Weights of a small encoder-decoder audio transcriber.
Training: soap at rate 0.0026, 4200 steps.
Rows from block 6 of the audio encoder of a small encoder-decoder audio transcriber, named by matrix and row number. Rows with one number belong to one neuron. Each number is 128 + 24 x the weight over its row's rms, rounded and kept within 0 to 255. All counts start at 0. Numbers have three digits each.
After each neuron's rows are labels from the 100 clips, of 14976, where the neuron reaches its highest value: "strongest on" is what is common among them. Only what is clearly more common there than usual is listed. The data: babble in 24 made-up languages, each with its own sounds, syllables and stress or tones, from a formant synthesiser.
# fc1: first MLP up (encoder.blocks.6.ff1.fc1.weight, 1024x256), inputs 192-255
# fc2: first MLP down (encoder.blocks.6.ff1.fc2.weight, 256x1024, transposed), outputs 192-255

fc1.461:162115112107107192113133172115112166152175132123120130137098130140123119080113115137106146114142148144124132103064133101118138080108101104084135112147135121139163149133143110128135135123118129
fc2.461:125089129080099159157135113116088116114082143109154077109128101122141161127124162182140175075139106102107132148134122172139108125143108099145133141141126143135129141169129096139103091157138118
strongest on: /i/; /aɪ/; muffled (low-pass)

fc1.375:103103156123133127109111126124100142153163149117134113132172123093124160114141116127134102160082151151153139155108057117118102120114106122098103101119075149154127145110137118095132145110135113
fc2.375:123164122155137119152142115144140146114115112092122138118104157105120083172133127126093106154157103107126169122174146188114144130106147116158130113139137124093113136122110131148128107143143103
strongest on: /aɪ/; /w/

fc1.260:064135146125126112107159115126117117125142126117132121157116065053065125183116107123153123096143147127116109126121100092103146095099101153106100149138140118139127114103155132146099134153160115
fc2.260:166120111115127133145123139061120111094115114136135100146161112133186103112124096122106128108116078134154165136164147137124153092137105094155137141106098106113115145119108119083185128152127142
strongest on: /ɔɪ/; /aɪ/

fc1.475:146129135160109122138114107104148124124124110135164116157109123116140118121098103096116097177154089124123131072095131131117132103121168146122129157089152140133120156142159137145132155082131093
fc2.475:117151156133113120147114099104147137117147103160151125126135126171124110168152170122138136133122106164126131130126112146119138108136118079139120129152123151117144089144141156103139106117140155
strongest on: /i/; /ʒ/; /ɪ/

fc1.286:141128124186087131120170121162114191142109140127148108143101155122121151100092079111135142174118123108138108123089120147129112121168081117132102120104117135121147162101118101148145144130158104
fc2.286:147139112090131142129130120108154093121168111121129121113114132165136132109104182152129164095135129152147153131176146136107131148117129172146109132118175143124128112137124176191110143125110098
strongest on: voice: deep voice; /ɨ/; /ʊ/

fc1.326:144167141124130160135133142114141111149117100118119156110110133131101082088156109187127096142165147121142107125140176084143160128143121154088143139109158125126098153089123091174115146079096124
fc2.326:165158138138106077087163127129149126106093125127151105140174141168156138167166140123140137106123162134153100132126115196144155095120107126142100105149136098156130150131168124125121088187085150
strongest on: /z/; /æ/

fc1.276:156125132165138109098135097136097156128156144131154113098133132119163118126135154118160142137100156098114139129166130150162099148151154109110155117079154116175101147122121194153130117143151122
fc2.276:083130136125179099152161084147141149137155190143094153155128175155148143136132112130142124113136149137142107108119148136092105116128143109120143135120145138087084111134161135120132128122066116
strongest on: /z/; voice: deep voice; /ts/; /ð/

fc1.746:133125087115159187162125097117102142149142123120135092125119141151131117123152171128119130107143124137135134145112094124111103115105109133103130141166113090137138153088094121100119112103114153
fc2.746:118083116191084134132106072128115098127096130157079090126145131158158111154126152134135127123119129121136132122134128101140133119164096151112138119153143168119118083114132137092120127139152128
strongest on: /i/; /ɲ/

fc1.413:132107096111117142134103117144106110117144106087157113159139128098123145123101119157113133107120060137084183095171193142174140125115132151121118080141121143128099119152139102157117133118132124
fc2.413:154121118148148108104108155136115159138122122102159101114135092137103137121122109084107133128089093150114143112121108122155117126169120114079148143176130118120170177147125119107107107156143073
strongest on: /y/; /ɣ/; /ɔɪ/

fc1.464:092113172102135120162137116135086139116132131138156119103114172139115127081153166131123167133130136151138078122143150144126097099056114089119160152139102112121153134130133144177101122155136148
fc2.464:097155130114126086136144137149146102126116134103108117122082131121163126124128125130121128115114156104139130118119128098084106180106166154110107136149143107161160156137102122103127113119143139
strongest on: /l/

fc1.556:111141130160117134088135164100115145094113109131152126105124128122107063134154102140097130161158116171160140149095159093145115165149147146117185133162128130099122138142122148152111158127107106
fc2.556:150108139172127112143128085145090131110104160086127110118132110101107088098125143119126097096100121141128144125105166117120126164123113126155118128156134155147150150112148119104116100116161124
strongest on: /y/; voice: child-like voice; /v/; /ɔɪ/

fc1.760:132108137127146107109120113128101104107140158133141118183103137139162138117110124080129143125105162168129166143103112188134079091142119168220150119120165170160127150158158161139156108140120122
fc2.760:110146152114129145153121157131123158130119088132099138133123111119110147113131147129123106151117112135175079133112141113083153125104127121092090113120088124103147125171093046126145195095125138
strongest on: /l/

fc1.132:135119139110146165111125185116099130121122155134169143132122107131111151110133164147176102137109118167155121130139151135137138144124103156137109106101137128166132149142101070062119115114101107
fc2.132:122117136140106087172166131105111131098170138151160123110141129126135166104129124090148126137160143108128115108085129144162128122081137084149107148146119137084140143205135133129097120117092145
strongest on: /l/; /d/; /ɛ/; /o/

fc1.372:114154115139134118140101099121151115134164081084120158110124141152131125121162183114134121098110145202136164155132156179110180118141128114118183140139141133105120150082184148137128150107158164
fc2.372:116129138090094148098120113105135121145077142105076109113123119165163148148131107117142102128128114108139109150080148132096121118116142134151098118177095107182130128107150138119103104141099096
strongest on: /ɹ/; /ʊ/; /ɛ̃/; /aɪ/

fc1.318:131187116116138087099129127107099134152140104152137166154099139114115137092085070169177087102118110134115095172145157157121119111152094118117139126150113101165114123111142106143139107108123127
fc2.318:109089136133173124132163098148142116093103131136124110107126102156167099146156127135133140132113160138155126099081134109140123120116125130167179115102096145118145114163121134069106126144141141
strongest on: /z/; /ɨ/

fc1.88:153165116106099148150139121128128118156101093133086098119126160145106109175130152164165136115152130140122095165152139132099095119148105148167115133095098106114140168133163099159127123118138169
fc2.88:155127173114146067096122158137130156108149147129154124140102132137119144081177128171146105094121094135177131165128094146121126159154125137175135092127166097184139122145163138106080104114061090
strongest on: /ts/; pink noise; /s/; white noise

fc1.224:139100133165158108108128099119114150128094137126152104179150135174110118154143132160138131120112114093120104133094111100137167157099102146145125130146112141086129178096083137168118145115126175
fc2.224:138149143122104146166113106082127102097128154090129126140120138129150071147082166104103139171140170191130115127124111161169084070148156119089122100160118085146102074139140113127121118157148157
strongest on: /t˭/; voice: child-like voice; /t/; /e/

fc1.706:161146083168128134117094107150127118107108087136102131147109130161118115164155115162132109082116159128125131121106109111160115118150121160113182118116171146157123118083138116100102112172130125
fc2.706:124167113125105137091134135122133136133128149109140129118122151125124129135112108155140166139128153092120107136153131167128125127103125137113074120141137096094181092138113104086105149150136125
strongest on: /ts/

fc1.360:119087172121139158118115175156151075149132179092162111097130131139117150140123111068148148087157120114111142135140153103133147107136134084155138171121119096145132154132139128148107135097136129
fc2.360:124096107125145146129142097154099152147164121171163134108122106130148166122136132110146103132100140091145131118112105159127102152131114137121135113102155134104135086170136128186119112178109151
strongest on: reverberation; /k/

fc1.476:117129101098122132151183163136125111120156166114157146098135108158142120161162114150156147153100127159103102145145118143107120130144141133122127105166161088102144153102141157125144111139196064
fc2.476:122122083129154198095116179124136141138122101152126112112150138127141121174134142110133152130142146058080163103103110144144155101129130145091116117110103167154126112145136079084143108127102133
strongest on: /ɔɪ/; /ç/; /y/; prosody: tones

fc1.667:106110148112113142112129127130136141129134099111104121145103120161133126139151105098100142184105133173132110115097122184130123133130098106091117100137102127113101122120130078140139086139145115
fc2.667:131105142128122116143145124157161102132144137166152116112108132115115128090178119178138094100122153139129165066122099085173114126104132169174155142108148090145133106112148136131136195144102109
strongest on: /ts/; reverberation; /aʊ/; prosody: stress on first syllables

fc1.60:114127146133162099140140136177092119141136098155127069120104138138142149147145125122114105103153116130103174116126113104078125128180150115110159133171116116102111153137118104107122130173098128
fc2.60:114165137154145085179092134080105163116136097165138106099142137142144106115135148129158148180129113134174129124135178175132169129125141101123106134139099141139109148115087126144118156138156122
strongest on: /y/; voice: child-like voice; /v/; /ɣ/

fc1.37:140119120142120137133150133087160080133120057109118118117144152159153118071166150106110118067106121138091154112120163161137146105143121138158154129126103128138135134114133109123126140146115147
fc2.37:135113070114122125112164137146092135124144136120114145120151108086135147138082110117162105133121147107106100162112142097125107118148127099102144116107177121097153149150150145098092078073114131
strongest on: /o/; prosody: stress on first syllables; /ɔ̃/; /ɛ/

fc1.288:133168145051157151157130140164128125129112160144110120135099132125159151100099129110156160162097133176097134111122128159121117096165129133175145133165094137143159150132088125123138110130093177
fc2.288:116109166105134142111121127111148132123085154100157155096108118140112168164187069171143060123118097133142106104109122076117124148109152131076151123129100189155144149142121148118126130132110117
strongest on: /l/; prosody: no stress; /ç/; /ɛ/

fc1.738:110111160136108110151142112152149138106127060148135102090133114138110132133113104099115084120139166109139113127146106165101139133154137150169137151093122158081091130104132138158133150149134172
fc2.738:124146117086122116173096151111069142087121166132167114153145090117141153122097167157143158151136125173111125129124135145115137123124147085122112118145121115152128106123132112110082159097172141
strongest on: voice: deep voice; /h/; /j/

fc1.19:149102139147124137115136154099093136103146114081115106159106125131097182143133121136138091159150103139109081153136153124114157133178129119115119100149127124166125107129156168121145130149127124
fc2.19:138158111148152140083107155137084146152167135172124107091130120140131135083160107143116148116118111143139192115157114097127135105174122115165117145094120074145119133184134120089091097136079208
strongest on: /a/; prosody: no stress; /ɛ̃/; /ɹ/

fc1.20:130151097115174118112149125150160134119105102127151133156130113153092123122126152156168127151098148137087171150133083122101133077145121110150102115131120119162082135101137169123140140097119104
fc2.20:162131071095105113128150146106121121171125084147154092160127131104139164149140128126144113130137110157184104148134152144136142113122113114104150095195124117151118152140146104126137168140139129
strongest on: /o/

fc1.486:127133117093112153155172133103129130147105142131138160112138107113105122120140129088100101122095141132112100139125146089090107124154143126127126105109108094182129075113118104110148131147205172
fc2.486:148109070152132137131049145110104078110131080138149141126144094124124139106147124141145139141151151128113149132155141122102116161132122135122125132134120188093116133148146164128126138164114121
strongest on: /ɔɪ/; /ç/; voice: deep voice; /y/

fc1.25:118140117109128106090105128117152121151136124160120084135089160155155144141142137111128127118141146098127066144137163141084120101146117127092138141115107176066144149145138116087134127154143136
fc2.25:114126132198133150120104152074077104127147113098147158119131103105136152144119136125110130151125098131136095130155103122128155112140099153149098121115098071146090097111145178144105149131137061
strongest on: /e/; /ʒ/

fc1.274:120094107132119149143117104120103131139122139103131112133093113134180138114144096134116122116096122113147150126135130144104110121114117108131109118126143123148118127145146095097137160120168161
fc2.274:107142156124170089115113125093155147137165132147089136119199125156151135121110156113127096127137170120146131087097109138139143126161141140094139163128117156121101091111171169100124101136107128
strongest on: /e/; /ð/; /ɑ/; /ɪ/

fc1.387:163145113108128136136121126133145169142166079127127149129129107115137131116153098177142126136124148140151121091107129130109094119180146156117163141100126080161120133133114118158095107123177174
fc2.387:103093108139137105153115134099166081158132176099134161135171139134151144157145126107178141095104178145109142139184123109099111090162127121105128134152087100146126128122122136089115150125096086
strongest on: /e/; voice: deep voice; /aɪ/

fc1.213:124138103103138131132187115129137102157137145151081122146127093121159179145131142142179109093135143169108159145122121095102104101110154144127123123141100113129102131160126114148124168118148110
fc2.213:154140098130135161120136123111110145104150103133125140121152105129100131112160102214113172141159108100167128116098163198165147107115127129137127095114111142099148120088125126111113123140107156
strongest on: /o/; /ç/; prosody: no stress; /ɔɪ/

fc1.691:169128115120106134130135140101081135126101128100083130155168096137119121155110127077120081129108144098145107183170136135115093123133113143153138162120127129125128143091123131159112174159152129
fc2.691:132171160112094109156115107113170127116087140115117165099125149122132134144151106149118148171143108108128067144074146075091109129123106110109096098148139100117142114157150121155157095110121114
strongest on: /f/; prosody: stress on last syllables; /u/

fc1.285:086151110141135119152134131137135140129112107158116129118123167159161117130137118134132135137075178142074141119164155172118125117136142154098167139116134158131113143067120070157115113156137114
fc2.285:129175112124120131097109146136140112126152116121095141142116096116122123111108084135130073110116178128154106153108152126092075132126120137113065145124113111154163093158093154121130097162091134
strongest on: /ɹ/; /g/

fc1.390:125133122144112102149144129114142177129190143140148159138135120114141177128150122126124115137123136105150139107134119136151094129154122137128124162119134155105085129149136152168128134160152130
fc2.390:125127104154106136105095092101170134078128114118147138113112127113099144135077106103165142160157136188134100099113081110142132148120097139140088145142119141144125141178140144130182105134106091
strongest on: /a/; /aʊ/

fc1.686:140155091110161110141122157142123139112151117106200142145119139148118115107108098125134109102134151135116112118141143121122105102131106145171126124099155173124130135142119148146137116116145144
fc2.686:103092165132102138125131151080106072138099116126085124135127104158115148082128144171142131153132125138152153130138147127136146117092152094096131171148108101135137142118143125143117152122098146
strongest on: voice: deep voice; /a/; /z/

fc1.316:103139168114074138106106121139109132146163099121134145148117139144157110146166114143161109095128153138128103109139131122104170125135140120164078197106157119103122172097114154120125160169104114
fc2.316:106167147136160109144079157131119141097107135142102125121142070090140150108113080099141099124153109126147136124141087130072131111154135099100116182143133134130177110184112124115132081108072138
strongest on: /aɪ/; /a/

fc1.497:125150144109171085140186131124132150117126089169111126137155097136133158123154123126134098080094187160089120097117117110127122116111089085145138123145096139146138156140144153108099096093116121
fc2.497:143108163154137169117086146054112109145140127093094100102140150159147090115133099091106112150092101095189151149136163133154158142145146110129123111086130134130167138115182137111144117122173154
strongest on: /i/; /ç/; /y/; voice: child-like voice

fc1.487:180175152153119137092131119140138098097104149105126129106124138129122116127104165140118085165107117125113131161142148098098144069136127106095137124101110142156107164094184179124141115139123119
fc2.487:143162136137151124152120120156131126118150119131148125157105150178145104119164169147088082125151109114130142119165107115129131133099105100122115073121129137107146137097127071156105146104119148
strongest on: voice: deep voice; /h/; /aʊ/; /u/

fc1.356:117133133121136166104174121133086187132145098111137156125155196127125135122195149084116146140085163146125134135132146161123114118121128123146156152148150121161173138106119125103174121089130137
fc2.356:100152095083138111163099118130138082119128123130101096096119168140149093090137162159096127108140126117164134174150134144112131096121122122120122129134089079131109123129152143148090150085138132
strongest on: /o/; /u/; white noise

fc1.752:118120165136139107119139138146085102138136089128172139090167136138123101117143159173110148140143126150186135086139124134115065076128100169079161109151123101111152102160142158158123130108110135
fc2.752:111118136168082167130117117156108148125149147161065108113074136065152142174125112121140081129118093106105126122112109127141156130118100109154123117180163175148074135160138135101155083096156126
strongest on: /f/; prosody: stress on last syllables; /ə/; /u/

fc1.295:134166152120076152093118124104132132119122156174138153089120123131137079134131106076143131133106113159142164135160117131120148116129113116152141166112109109118163112123120138153177147111148133
fc2.295:111124079110103160131152115160152140182095113140133087166162102138135120163118142161113136114150146116169159157123149122141099130132103122110132110114099115088150138100111149126126156128118117
strongest on: voice: deep voice; /aʊ/; white noise

fc1.42:145102104133118107109143165123138150159104140093136122134140105102153119129112154113160104121147139112117106115121131161129092144089112096149125126181081130077121167121103131141120133130157109
fc2.42:106129127140105119147127095124120107128087147171159146117109148122153132119111106132094137098106106149150131114103132122153138132149064152041136108102131095152114128126118120113120115142125121
strongest on: /z/; /æ/; /aʊ/

fc1.310:120117084106171128125088149094109127122123144091159136164173127157087122107113090108097132151120138173075097101136124149158131098117149120137115132132180098130162155134188089140099150100124126
fc2.310:150094146113108132108160113122125146143150138171108135125103140123123161140107158089131160126132121113157168131096135111116127135158156102113162099134122172122134091102100104090135108166127118
strongest on: /b/; /ɛ̃/; /ɨ/

fc1.180:114160103131116129108090139157126126148131158099136137189139109096130147122107111121121134126119123136153135124165093092124126096132126128108169083139105153174109121143105143112109148130125098
fc2.180:110109156113116117095140125175123127167143125116123130160095152125167145148116125132131129113145139146144121075122145136137139141144129112120145197110117090124123133170158126115143095153112151
strongest on: /ɹ/; voice: child-like voice; /ɛ̃/

fc1.626:124101116149113114133166144114126165117181158114118122135136097100132109134082134145084094131105099121099079146150141164099135092141073139127142138122117126137106162137138156079142148150129083
fc2.626:144100117163093187108128116114187128153141171112139137107149114121113137105140122117121115100135137127152128148121127087100117123111145170142071111124092114090138125122125143155164123140135126
strongest on: voice: deep voice; /aɪ/; /ɔɪ/; /i/

fc1.571:149131129123108176091142099111132134127150103186112149111126158113092141121105138142135121147121115104125148112141154148135097174146097087133140130106143128114128115121159142139141119136143145
fc2.571:140145150135121096104176138135111085160112162061115105086165154145114120115146124097148151137154126135114132093095096144098109105136131125123138140191115084121132151103142092119151147107158127
strongest on: /i/; /ç/; /ɔɪ/; /y/

fc1.129:082140103158128171165105113148135103109109085108142167093119122111151166109138139092136135203146112096175145088091123089082118132107121122140095129150129152109135125109143123146088149102133144
fc2.129:138157127152113130136154113143151135158129144118118132101158078128095067199137109113128109119127155141134106124142159109166142127170157111125097154170098102104149097136108128118131131146088113
strongest on: reverberation; /ǃ/; /ŋ/

fc1.696:105101119117134132120166147105180146086139095121089111076157144144133134105122141077121142123095118140135074068140102156110101125094072129122113103127115143130121148111108090095173135127153155
fc2.696:147150111130095141121125137138145143161126134152125096137142114146117141093110143119173113117124154162087147137104171120133132141129126121121115151107173104121125122110120146123125114122146152
strongest on: /ɹ/; /u/

fc1.15:104145174100102125129126120161130097124111103125094150114160161116111121150147109143108117120163142068147128158084134135124121100130135156115128129119102135123134131155115142127087102140101122
fc2.15:127113109162097149115108160130129143125131130103143115063101117093111129143103150107126152088137135140101091118145130113110125130109107108113124084136145082137116150105146143134125181110130155
strongest on: /t˭/; /ɔ̃/; /ʌ/

fc1.158:077114138140123120137129136105102152166149122120110100094130181112127155125161120093164106151120155153144172121119127133128126136138097158084130097100098125135143181122113105146111113128140122
fc2.158:121113154132147115146114118120116113113109125155097099122138116103151142131063144158120131138107148125128171164123131135110105174117171112127109149125129158146107112073169087122111158128113077
strongest on: /t˭/; /t/; muffled (low-pass); /ʌ/

fc1.155:156149156134132087141147119075116110131119114128120163088118154144108167129096076117124178116170108091095110097111107124089135135103110136119066121175136092185078119122115127130088132171107163
fc2.155:135127111151098154116073153137141164146151118146118147162167120123167114113172146146145112129138115114125149165131124122117121153091115140157173112068125125126138170147183137134109159090124110
strongest on: reverberation; /k/; voice: child-like voice

fc1.57:099105135096148115181117152110123108110096153170151107134138089133129072144118125108129112152110141110119163144123139102114091128133148130166100152114150099142095150137150179097116109153151135
fc2.57:122139054092109116165125150111108124097115143136161110119120119146124156132104126137115127135142117116161140104194103157102162093105084140116128161151130162111174088091096090163152083130101104
strongest on: /e/; clipping

fc1.677:112124144095146141115147124146098117132144115114150104097133138116133153145144101128093138195102131126115160065127107156078149116120114095172096141148149071178163121142159107158109137147135122
fc2.677:102132097143118131123079104151119135122120152138125116130166121127138096147099153163123124093200150113187130147143117135121116167132144135100129102119130136102116101145110134109125065150091177
strongest on: /t˭/; /t/

fc1.444:111133117114111141171102146172106116128147119107177139085164102127104128148140120091081134117151115112132168131125149107129103101131111134100154176098106174109123135099141150096141142148133156
fc2.444:148128120117177168075147092158131119154133137122142145155125138091147117105125165154125142145108145121140127136116166145147108103077118088142114123149142130134140164141125165145137091112127144
strongest on: /ts/; /ɑ̃/

fc1.465:081145114133077153107093127132166152120097151124138113116189103102159114142155126145110105122081123129122094111153099141111127136123127129158114138135098143146121113094124151153113135167188133
fc2.465:138110151119137133100092101117181122136096123097134155191144110135111133141116082086090156118086151128091143131103103140117127125122179118157093148140165143126154128089151167120145140153122121
strongest on: /ɔɪ/; prosody: tones; /y/; /ç/

fc1.304:153121164098124100109112116078108180130194104103150121183151127117128128087123164072159092130167132132109150131115147131133153121163105100122143124143126114089130133127149151162130099111088126
fc2.304:142119112133123095175188105114161127130123137132152115127124134090115099134161097164161130110138112112147132108142121130138090162167083159151112132130104184164125118151103117144141137139154105
strongest on: /z/; voice: child-like voice; /ts/; /w/

fc1.547:130138146108121092164109142100094113112123132115179126135163105153137106134150118122112120150133125138117137109102111095151113119090126098068114153193101101090139144141083120133142118156145106
fc2.547:128151099114104162133123098133118148124135156106137122125135102100125139121079149116175131118159147122136118139130113145117109077129124130162128161143119142104131134089133133109110160087124127
strongest on: /t˭/; /t/; pink noise

fc1.484:114184147144113167148152088106125124161134105099147132113130095128196095113098082129126139131121132101146148140165125137136100142081120120149125122168107110100112112132147156094137141113118154
fc2.484:125102116148102072136132116152138111141138100130151156135167160160127139141113165110174120163090130124128122156123150140129168112137125101111156124082135119158137138120149137132120120138112135
strongest on: /o/; prosody: stress on first syllables; clipping; /ɛ/

fc1.491:111146120154123162120072108069108100151136102098070141115105156089115148151116143141107150139136131174099152154145156139099107145112079166128102103114087126119092143161104142136124134153140115
fc2.491:163132087144163094142147184119065143060079104175163122142156128146151147081154139122139150117132118115152110157130123114130154143172139114161164144091191128137150110162102105114131108098134086
strongest on: /z/; muffled (low-pass); pink noise; /s/

fc1.48:089125126101125128144094138083080102110138127126134153103183117139169141186091105100081085086123152092169084148073125098146139114091136098120144122172118120113106128173137144127125107129168122
fc2.48:120129106141112115094130113137091166107101134097141143120100099120104121124149164109136144183100136113134092137149132122134090139128097102105103127134118145120116129150146160094104149156138132
strongest on: /t˭/; reverberation; /t/

fc1.154:107176145106130125159123146102111155122137131107110117144112091126119139098126076139148102171106105141129124122111159113130116147106154152121116149193078152150121120163127156067159124129126126
fc2.154:087125164132174131128101155102140138096167136125126105099143120145152158156118150119076155116147125124117113146170137145126146139133134134183150131112163132112105120166106117161088111118153172
strongest on: /b/

fc1.568:139137137139137135165128137102169134129141139138144132168167109156090146129131158164127113141129097109178130109153110168164125166124116126137070138111144099123109147170161171143151125134155120
fc2.568:119112135138150100124103126141129171145149143152112121091116144208148136163169136109164195118138127130111104122115077092131110117117133158138154113104094169169146138109122113104113151144157142
strongest on: /a/; /e/; /ð/; /s/

fc1.735:157129110157130130094199120144126152128088140085119143135096099136110158179164103122101141151137162123150100085123143126097129121124125126125097128119124128105106124115137088095100170099124121
fc2.735:094130123133171152180079142151114100162104150162136138122214108142126097122131145103100095090107121120089100133108105103125144147168108098099178123122106145088141134142106165099136157181144158
strongest on: /f/

fc1.527:117147120109131161080122162123166117146110123100130132119132131097189140129171103139130102142113179115091117125130155107134107190101124154182086141113122151151145127068117152101165154114154147
fc2.527:160102119124095145099135153127095167153120155159123127119128125139120086120107133139129151148110131160123152148157122117155079118146072107133182110145135099100106112116152150110161099086106118
strongest on: /e/; voice: deep voice; /aɪ/

fc1.755:122100151127142136093084168116170134174103148135122100134162136107113149162117117158132136130126121142132153120174091146150117175160093126127134106148130150145118127114154155122119155117112116
fc2.755:060195135161133127124175100081126146134137152118151119135124129117124166125106115106117115138111108108122100108101129090117112127147154121149143140129165133125123096103137163149130160120153090
strongest on: /e/; /eɪ/; /t/

fc1.53:107160129145144138144166117129119144136109093132142103103126110065163151149126107109137100105131111150119076142100138134129133104133123117128166148139154130097133110147162118096119120134148115
fc2.53:127122141112111135115150110111123098171163097105094101124122125157167148136083148139131118116120146144107136104101134136129117157142189147109127132138147148133145177132130102129170109095106114
strongest on: /z/; /h/

fc1.17:137153127086163126122171130123156109117104114157145138137110113084139181105169105140133119110135166134097127154119126149099116102123113128119131126172138108161145162117093116161114135106130142
fc2.17:126121166157127130137131156111079119115099127155107142121120086131149125089101115112118126137150133120164119110142117148088126120096157101124110146136093156087109068139087138095105093108089117
strongest on: /i/; /ç/; prosody: tones; /y/

fc1.284:101146159103177162146090093149159166102140125162111105074111107113079102113129132100094155105097170174145175101129129133125100156139127174109114124120086106116118085126128153136092124080124107
fc2.284:148130096171124102110174165112104104146115141176105125125160106113139090122127124108140096135113138102156114116098136131137128156183183150109135109154170111140136105114115123137130160101118158
strongest on: /e/; clipping; /ð/

fc1.289:148149138111117174134159098113100140090132122141154130153130124143120116093109132143115091138119129115099142130114120177117139118136124145124149139134094145107103182162149126099165117123130130
fc2.289:126092099084130128142119136128137151150167114121148138103080113161132122146160163161137146124125148129121140102123126122179108137121074136165138138068141145122146131129135108168191153068097118
strongest on: /l/; prosody: no stress; /t˭/; /ɑ/

fc1.78:109124110153131132143141127134151123102106153118125099130123141148141164080116150093148127159099132111150128114122159146125100078134091094168168104110132100134168120124140086110156138117102143
fc2.78:133107109135107140165144158155084156083121104150120143124120079114145131130143175132119130085095063161118142120104136073116148166093108159116100109143095163146113146130137097116152098119079116
strongest on: /l/

fc1.41:099111121158135137109108106128097147113135136121119107124165124119089114146116150106125137141118165120134117093117149111140092110144143145115088160096104082141144132134149119121152121163129131
fc2.41:126116077111101135147105098124143112131102153098153091103149057122154188136155150143145132104104139142087127122137138121111117129158074105140162104128091113110098121153110140144125112122143084
strongest on: /ts/

fc1.437:104118142129143107096108109109112100131094092116087084138106155140114122088153103122166115160131113132128066141101116089103119167111121137131114144142098093143161115120109092127110127144109110
fc2.437:110116107101153118090140125106153110107164098151134103143135103118123138182149129155154145104181155115126137127148128147136143095158140078144120135151162143126129172079118110132136131119104150
strongest on: /ts/; muffled (low-pass); /s/

fc1.537:094138128115130144121169137143165112136084071112131162121116080139144153109132146109177128151125128111138158139182164103177114113086130158140134117132138090117109144141173156129138144177123157
fc2.537:135114124164127151180122130128116143134178094115103127096148103123144110127109133116181126118121116168125176116104140100154134085145122087094150136127138137157179086109127138144082095135119150
strongest on: /o/

fc1.179:100118133115107108150113133153158090091141132114137122105096116134148122079169100113066114060096119097067167141140117188087113138111145141148142139148159133143127123139133137143095132126144134
fc2.179:145158111088145125085082139135139121138152122118155133124121144145127082166128154147119110139114124126130128124132133134118129128107123139170096098159088132098129134085131087166124133114110092
strongest on: /b/; /p˭/; /ɑ̃/; rumble

fc1.717:155152166123127088124169141113142119110107089120121117101125125097181171093154084135082145150122139141116128130129141169120143132125151094126125136132131147146085143148155133103111078109095145
fc2.717:116158137123122117151094150164145137139138180120131134115121099112119123152116128076082089168115189117140112128101165142101151137135132127141106143134090085151149131113116143146108191109147161
strongest on: /b/; prosody: stress on last syllables; /ɨ/

fc1.440:127146133100106149131192146132173155116111104099100142135065185155131146132170063113117114112123133165107149136118103155138165145142156089190115126113153139097112126142123119167166089115086168
fc2.440:122130158130126154134066128110107168127125167134127111132132099140103126101109147105137151105084114161116105097126115174111111127119096120112128051146119112120132085114124097100121133090149114
strongest on: /b/; prosody: stress on last syllables; /ɨ/; /ǃ/